A small image embedding model, trained from scratch: held-out accuracy 95%, 97500 training examples.
Rows from block 4 of a small image embedding model, named by matrix and row number. Rows with one number belong to one neuron. Each number is 200 + 20 x the weight over its row's rms, rounded and kept within 0 to 999. All counts start at 0.
Before each neuron's rows are labels from the 100 images, of 14976, where the neuron reaches its highest value: "responds to" is what is common among them. Only what is clearly more common there than usual is listed. The data: procedural textures in two colours, tilted and lit. In brackets: how many of the 100.
# fc1: MLP up (model.blocks.4.mlp.fc1.weight, 768x128), inputs 0-127
# fc2: MLP down (model.blocks.4.mlp.fc2.weight, 128x768, transposed), outputs 0-127

responds to: purple (87); ground colour: purple (86); yellow (79); pattern colour: yellow (78)
fc1.313,196,220,191,196,220,224,204,168,203,231,234,223,218,204,211,227,238,224,175,179,179,211,224,228,208,200,206,170,168,211,197,203,179,220,187,186,208,173,216,195,197,201,199,204,179,161,170,215,207,183,183,189,209,220,203,221,212,218,224,222,216,210,168,188,258,215,204,189,200,200,200,169,176,229,213,194,200,186,194,220,167,212,171,235,199,221,213,165,195,208,172,179,206,155,197,183,193,224,221,171,197,177,214,209,181,192,196,229,202,194,216,208,198,169,165,189,174,182,218,222,222,237,187,180,189,196,211,222
fc2.313,226,212,227,185,254,179,196,195,210,198,154,185,206,168,184,195,154,198,196,200,199,194,204,204,177,204,207,185,186,233,199,226,190,153,200,215,197,188,209,189,229,220,215,209,194,205,186,202,208,177,238,162,244,171,214,189,181,215,210,184,198,173,216,200,231,183,216,254,186,189,200,189,192,234,202,162,189,170,183,191,190,216,253,214,194,183,195,225,189,197,175,212,180,189,191,202,191,215,211,218,209,190,197,202,184,189,188,198,197,237,183,189,183,206,193,215,212,196,160,215,199,211,238,196,225,225,194,177

responds to: white (100); ground colour: white (100); orange (74); pattern colour: orange (74)
fc1.139,231,222,203,194,247,171,224,196,176,191,201,193,193,167,206,202,205,206,189,166,179,181,209,174,225,201,185,140,174,198,230,215,174,184,205,185,223,166,198,178,185,159,227,214,190,211,202,192,188,180,221,197,215,222,182,162,223,232,177,186,228,178,214,227,205,206,190,229,214,231,189,174,227,196,193,195,204,187,219,192,183,188,184,233,214,185,222,200,196,199,189,226,190,206,193,220,201,171,225,161,202,205,178,179,194,181,222,183,236,207,202,207,189,216,228,213,214,173,216,221,212,189,219,162,185,207,221,198
fc2.139,171,199,171,182,158,211,204,203,240,207,193,167,191,214,220,202,201,201,198,187,207,188,192,193,178,221,192,241,203,179,186,162,198,226,203,198,175,218,198,227,182,176,205,224,176,168,207,204,179,217,185,215,165,194,213,230,190,209,187,167,200,211,195,198,165,230,201,178,206,187,205,195,212,169,172,230,194,259,190,201,197,203,187,209,172,204,204,180,212,165,204,240,190,211,244,202,228,191,200,195,156,180,245,195,207,229,194,217,213,180,207,180,217,204,203,185,204,194,222,183,177,186,199,223,218,202,175,232

responds to: crumpled (67); grey (39)
fc1.78,171,230,220,194,204,197,200,199,201,227,189,207,195,210,171,194,224,186,188,172,182,191,193,214,171,202,157,212,213,211,214,201,221,221,207,192,159,179,195,198,176,214,217,229,183,213,164,208,175,158,212,207,188,213,182,182,226,193,197,231,174,203,189,221,184,174,189,208,200,201,173,218,222,238,223,176,155,194,186,203,207,185,182,227,180,178,181,189,201,203,224,212,182,163,184,218,205,195,187,173,165,193,208,177,173,207,246,205,213,162,202,207,229,172,214,187,202,176,179,198,213,175,195,236,170,225,175,183
fc2.78,191,146,201,217,190,200,184,185,216,213,216,191,169,187,202,218,253,236,209,203,225,230,180,213,205,195,234,215,193,181,206,186,185,195,214,229,185,182,210,208,205,211,143,203,194,189,218,185,192,208,225,211,219,186,181,177,207,231,210,210,216,215,203,195,215,208,207,189,195,187,217,146,214,190,209,214,215,197,196,220,219,234,188,195,190,188,160,209,184,205,202,196,205,215,179,161,185,197,190,228,222,185,176,217,194,233,177,225,197,223,223,248,210,219,170,187,213,151,216,176,203,221,216,200,228,195,204,173

responds to: crumpled (72); white (48); ground colour: white (32)
fc1.554,206,193,229,190,207,221,207,244,188,166,192,204,226,220,199,185,209,204,178,224,199,222,200,198,194,189,211,193,201,218,198,222,172,227,221,221,192,169,216,216,171,195,190,184,199,170,215,237,193,162,214,213,205,210,215,190,208,200,180,203,214,234,180,180,207,181,165,195,237,214,170,176,183,233,224,240,189,196,191,193,197,193,175,201,184,160,170,178,179,186,186,220,222,209,169,206,234,159,187,226,169,208,194,170,220,222,189,182,202,225,206,219,196,234,218,187,218,216,204,210,168,236,174,208,226,210,192,212
fc2.554,225,189,214,207,169,191,259,190,228,237,200,187,195,202,198,156,205,175,213,197,197,189,189,184,187,183,192,192,210,195,212,164,175,193,185,211,189,206,202,159,222,219,204,231,219,192,226,189,169,173,199,187,168,183,197,211,201,192,214,183,167,179,208,191,191,184,218,227,201,197,198,164,175,150,198,190,210,160,165,216,244,206,179,190,219,186,222,191,192,199,206,167,191,233,205,230,159,203,203,217,226,192,189,196,167,185,200,193,178,191,222,216,208,199,170,197,206,196,204,217,187,185,192,179,181,171,190,236

responds to: purple (83); ground colour: purple (77); red (38); orange (38)
fc1.260,187,211,182,215,215,215,181,195,182,224,207,211,223,220,211,212,200,182,186,199,228,191,169,230,230,206,192,190,230,198,229,168,169,170,229,207,219,190,163,172,186,211,171,184,208,177,199,215,238,206,174,194,208,194,213,214,218,213,243,198,170,213,195,202,219,196,181,182,206,197,176,197,180,219,183,186,227,184,182,229,169,228,154,225,196,203,207,183,158,215,190,177,221,197,157,178,162,193,216,213,221,194,212,196,213,218,170,191,194,186,217,195,187,172,204,182,211,181,188,224,241,221,162,202,182,193,196,206
fc2.260,206,208,221,165,204,193,187,185,209,193,186,184,202,132,203,188,219,188,210,177,200,199,209,147,152,222,212,193,186,193,210,203,206,234,181,215,181,188,212,211,195,213,234,202,217,185,202,169,161,173,224,198,190,239,178,174,200,212,194,173,217,208,198,196,191,208,253,186,161,190,188,203,197,193,210,183,196,209,245,209,200,182,247,205,210,212,167,194,224,218,195,222,194,193,194,206,218,223,201,206,188,220,190,187,181,209,217,212,234,183,186,216,186,242,195,240,179,201,194,196,194,225,215,191,200,209,238,210

responds to: crumpled (68); white (43); ground colour: white (25)
fc1.733,178,187,227,192,170,181,202,168,214,219,214,205,218,214,183,221,193,197,204,194,238,187,172,216,167,187,180,182,171,205,188,162,219,184,215,173,184,188,192,194,231,161,172,209,201,191,210,199,193,219,159,186,212,202,218,179,221,217,188,215,222,172,183,197,170,212,196,215,204,180,212,187,171,206,238,193,205,197,204,218,222,188,215,187,189,199,234,222,213,200,202,187,222,225,170,167,237,216,235,196,205,167,191,208,228,184,186,196,236,219,206,230,226,187,225,186,208,200,212,184,232,229,170,223,203,213,184,245
fc2.733,192,205,201,184,200,204,187,221,180,173,188,212,179,220,215,165,207,188,155,165,204,218,230,219,212,189,203,211,182,208,198,187,237,201,206,221,163,206,185,221,188,194,192,226,207,211,217,195,219,177,226,173,184,221,183,212,177,189,171,189,202,192,215,174,197,193,218,165,142,205,183,191,213,190,181,172,206,183,204,193,173,210,181,211,219,234,173,167,200,193,197,190,194,203,228,221,187,209,151,254,176,226,213,185,204,193,201,213,189,201,176,142,189,187,199,213,176,210,201,206,190,225,233,223,185,219,205,195

responds to: purple (100); ground colour: purple (100); grey (44); pattern colour: grey (44)
fc1.714,189,157,221,200,208,215,188,186,232,163,209,180,205,181,207,227,191,215,175,234,230,208,226,212,183,222,200,195,186,229,222,210,164,187,184,222,217,209,199,184,206,215,206,200,172,156,192,172,223,185,191,186,205,178,182,216,171,239,212,204,213,204,202,206,196,170,197,208,191,208,207,218,181,231,219,189,181,210,170,253,175,203,232,207,202,187,185,216,202,216,187,196,184,182,166,182,174,225,233,188,176,197,214,198,182,217,189,255,201,214,195,201,223,203,185,188,204,219,186,230,207,255,180,206,184,216,191,204
fc2.714,223,200,217,155,217,173,207,183,212,218,174,206,239,185,197,209,183,218,195,216,170,170,188,179,176,201,214,186,195,196,205,227,201,220,177,208,174,156,205,185,187,235,200,203,180,200,217,183,162,177,179,217,240,196,199,221,220,201,203,208,209,207,201,191,228,249,233,216,173,162,212,202,209,195,173,171,194,162,251,205,194,197,225,208,213,194,181,224,209,200,177,226,204,193,195,191,211,224,199,230,198,194,245,211,195,226,186,206,203,187,211,194,192,244,190,241,184,196,191,192,175,218,207,224,195,198,223,204

responds to: purple (100); ground colour: purple (100); grey (49); pattern colour: grey (49)
fc1.537,191,181,195,236,233,204,196,163,219,178,204,209,209,201,224,206,181,211,187,213,203,226,204,215,206,216,181,172,174,229,216,179,197,171,191,211,196,214,184,183,199,222,210,218,193,161,196,199,228,176,180,172,226,189,189,200,191,215,225,200,175,204,167,203,221,189,204,203,204,192,208,199,169,224,226,175,199,194,187,246,166,209,181,224,185,197,203,222,179,221,200,199,211,193,180,206,138,242,243,183,207,191,212,204,181,215,189,232,186,200,185,218,216,205,178,209,190,203,164,216,215,256,194,202,211,225,166,171
fc2.537,205,188,205,167,236,181,197,196,241,225,190,176,235,167,193,196,181,202,201,211,194,175,183,200,164,197,224,181,190,191,199,215,179,186,186,211,194,194,204,207,183,220,210,221,185,212,204,181,154,173,222,198,215,201,202,223,193,219,195,188,228,217,206,185,212,230,216,234,183,190,238,233,203,214,173,170,206,174,214,209,193,202,247,223,191,182,196,225,209,191,159,236,195,205,222,194,231,218,205,203,182,184,240,218,198,225,215,191,206,204,191,195,185,246,191,215,226,201,150,199,161,227,221,201,198,222,197,200

responds to: crumpled (68); white (53); ground colour: white (32)
fc1.703,211,185,197,210,177,174,165,205,193,227,206,214,182,221,184,193,235,196,213,215,174,183,210,169,182,166,204,185,215,216,189,186,219,177,218,195,201,180,222,212,190,184,165,186,182,185,173,196,225,203,250,213,211,200,210,223,200,200,211,176,202,180,202,205,165,205,225,203,238,233,186,190,229,198,189,213,225,211,182,211,197,154,168,198,216,171,175,217,242,213,181,199,203,205,170,204,180,221,205,213,190,209,186,234,237,176,234,196,195,207,177,194,227,170,166,186,214,211,173,217,206,215,221,178,219,179,221,230
fc2.703,170,246,180,203,218,189,187,177,184,223,188,202,183,191,171,192,184,152,171,185,209,189,240,185,202,216,215,207,235,181,234,192,206,207,176,191,227,223,220,200,214,197,218,189,231,186,194,170,172,173,187,201,173,189,191,205,198,213,186,190,167,188,191,195,228,216,178,229,203,192,190,212,188,164,225,200,220,220,221,186,182,177,224,218,224,202,173,199,179,199,209,227,200,216,198,195,172,185,169,208,191,184,203,176,192,214,181,189,186,148,215,220,165,188,188,230,234,207,207,183,214,194,184,209,184,201,164,157

responds to: crumpled (65); grey (43)
fc1.32,206,205,242,208,181,198,212,209,220,223,220,212,171,185,241,171,229,241,199,225,228,158,210,219,211,196,208,217,185,209,213,205,195,180,219,200,207,228,192,207,178,194,195,226,209,223,209,176,227,159,188,193,190,216,208,216,187,201,196,203,202,206,213,223,171,226,196,192,222,158,218,193,216,218,172,160,181,172,233,183,227,213,210,168,179,183,192,172,196,213,211,192,218,219,218,192,172,174,200,191,175,198,176,165,178,201,194,233,169,226,209,183,179,174,192,190,199,219,210,170,224,211,230,194,208,187,181,228
fc2.32,182,193,189,222,226,178,205,192,185,218,163,161,182,179,201,202,182,243,172,234,214,215,171,230,199,173,198,190,222,200,186,217,219,240,231,216,226,203,220,235,167,173,210,220,194,217,200,208,198,219,203,206,200,179,176,206,198,207,227,221,231,198,189,178,208,229,211,195,165,197,179,230,213,224,194,224,183,216,234,204,210,220,217,180,199,220,167,211,212,201,221,191,243,185,193,204,207,215,184,202,214,180,201,220,148,203,234,194,194,200,224,189,196,208,190,192,229,207,184,186,210,216,180,229,224,181,236,217

responds to: white (64); pattern colour: white (62); red (51); ground colour: red (49)
fc1.88,243,209,235,203,228,163,215,188,184,218,196,201,202,204,210,209,187,199,181,199,185,229,196,195,221,229,211,191,175,205,217,202,162,201,230,194,237,172,179,149,236,170,200,186,217,202,200,203,235,194,187,181,203,190,208,159,239,240,196,213,208,161,189,212,218,168,218,201,209,205,204,167,208,202,215,174,209,193,189,192,175,213,192,231,195,187,212,176,215,209,185,244,178,191,169,198,177,184,209,180,231,194,179,210,200,198,196,215,190,220,205,186,175,190,200,247,186,183,213,206,234,214,230,197,200,182,216,219
fc2.88,165,193,211,209,172,226,203,189,230,193,213,197,196,185,211,179,245,177,187,214,202,202,189,205,216,201,202,233,228,204,188,180,222,232,185,222,174,198,221,204,183,193,172,234,233,202,182,183,194,214,222,218,193,204,212,233,157,205,215,200,218,241,207,214,177,227,177,160,190,209,179,207,181,183,214,215,193,215,207,223,200,236,197,205,192,224,183,205,201,208,249,201,209,205,223,185,213,189,192,229,165,199,199,191,202,189,189,172,206,187,207,226,172,236,197,194,199,190,180,192,172,214,141,170,179,239,193,200

responds to: crumpled (66); grey (39); pink (35)
fc1.501,226,183,209,208,202,216,203,209,185,167,203,217,216,191,203,162,185,200,205,185,224,244,213,176,216,203,234,180,212,187,196,212,209,209,231,238,176,200,235,222,230,228,203,229,187,198,170,202,201,211,208,176,232,169,184,192,179,222,187,236,235,200,193,198,196,231,190,170,198,187,164,181,233,174,193,196,239,217,220,171,206,190,222,195,207,196,210,167,168,185,188,198,222,194,232,193,227,188,205,184,187,172,188,200,189,176,178,235,164,206,217,196,213,203,202,196,184,178,188,174,225,202,218,180,234,198,173,212
fc2.501,178,176,219,181,192,238,218,224,228,189,149,218,183,209,224,201,199,191,211,255,232,226,192,202,194,186,176,211,236,215,175,191,162,175,197,198,204,195,191,230,193,204,203,203,222,194,220,226,187,195,217,181,189,231,232,207,201,214,227,202,208,202,183,214,188,210,191,204,211,232,206,175,202,202,183,192,175,164,185,206,228,217,184,209,210,192,183,189,183,182,204,200,177,191,217,184,157,216,198,197,179,236,194,221,196,199,212,164,190,196,172,175,163,197,171,168,247,184,192,195,212,217,201,159,178,219,218,191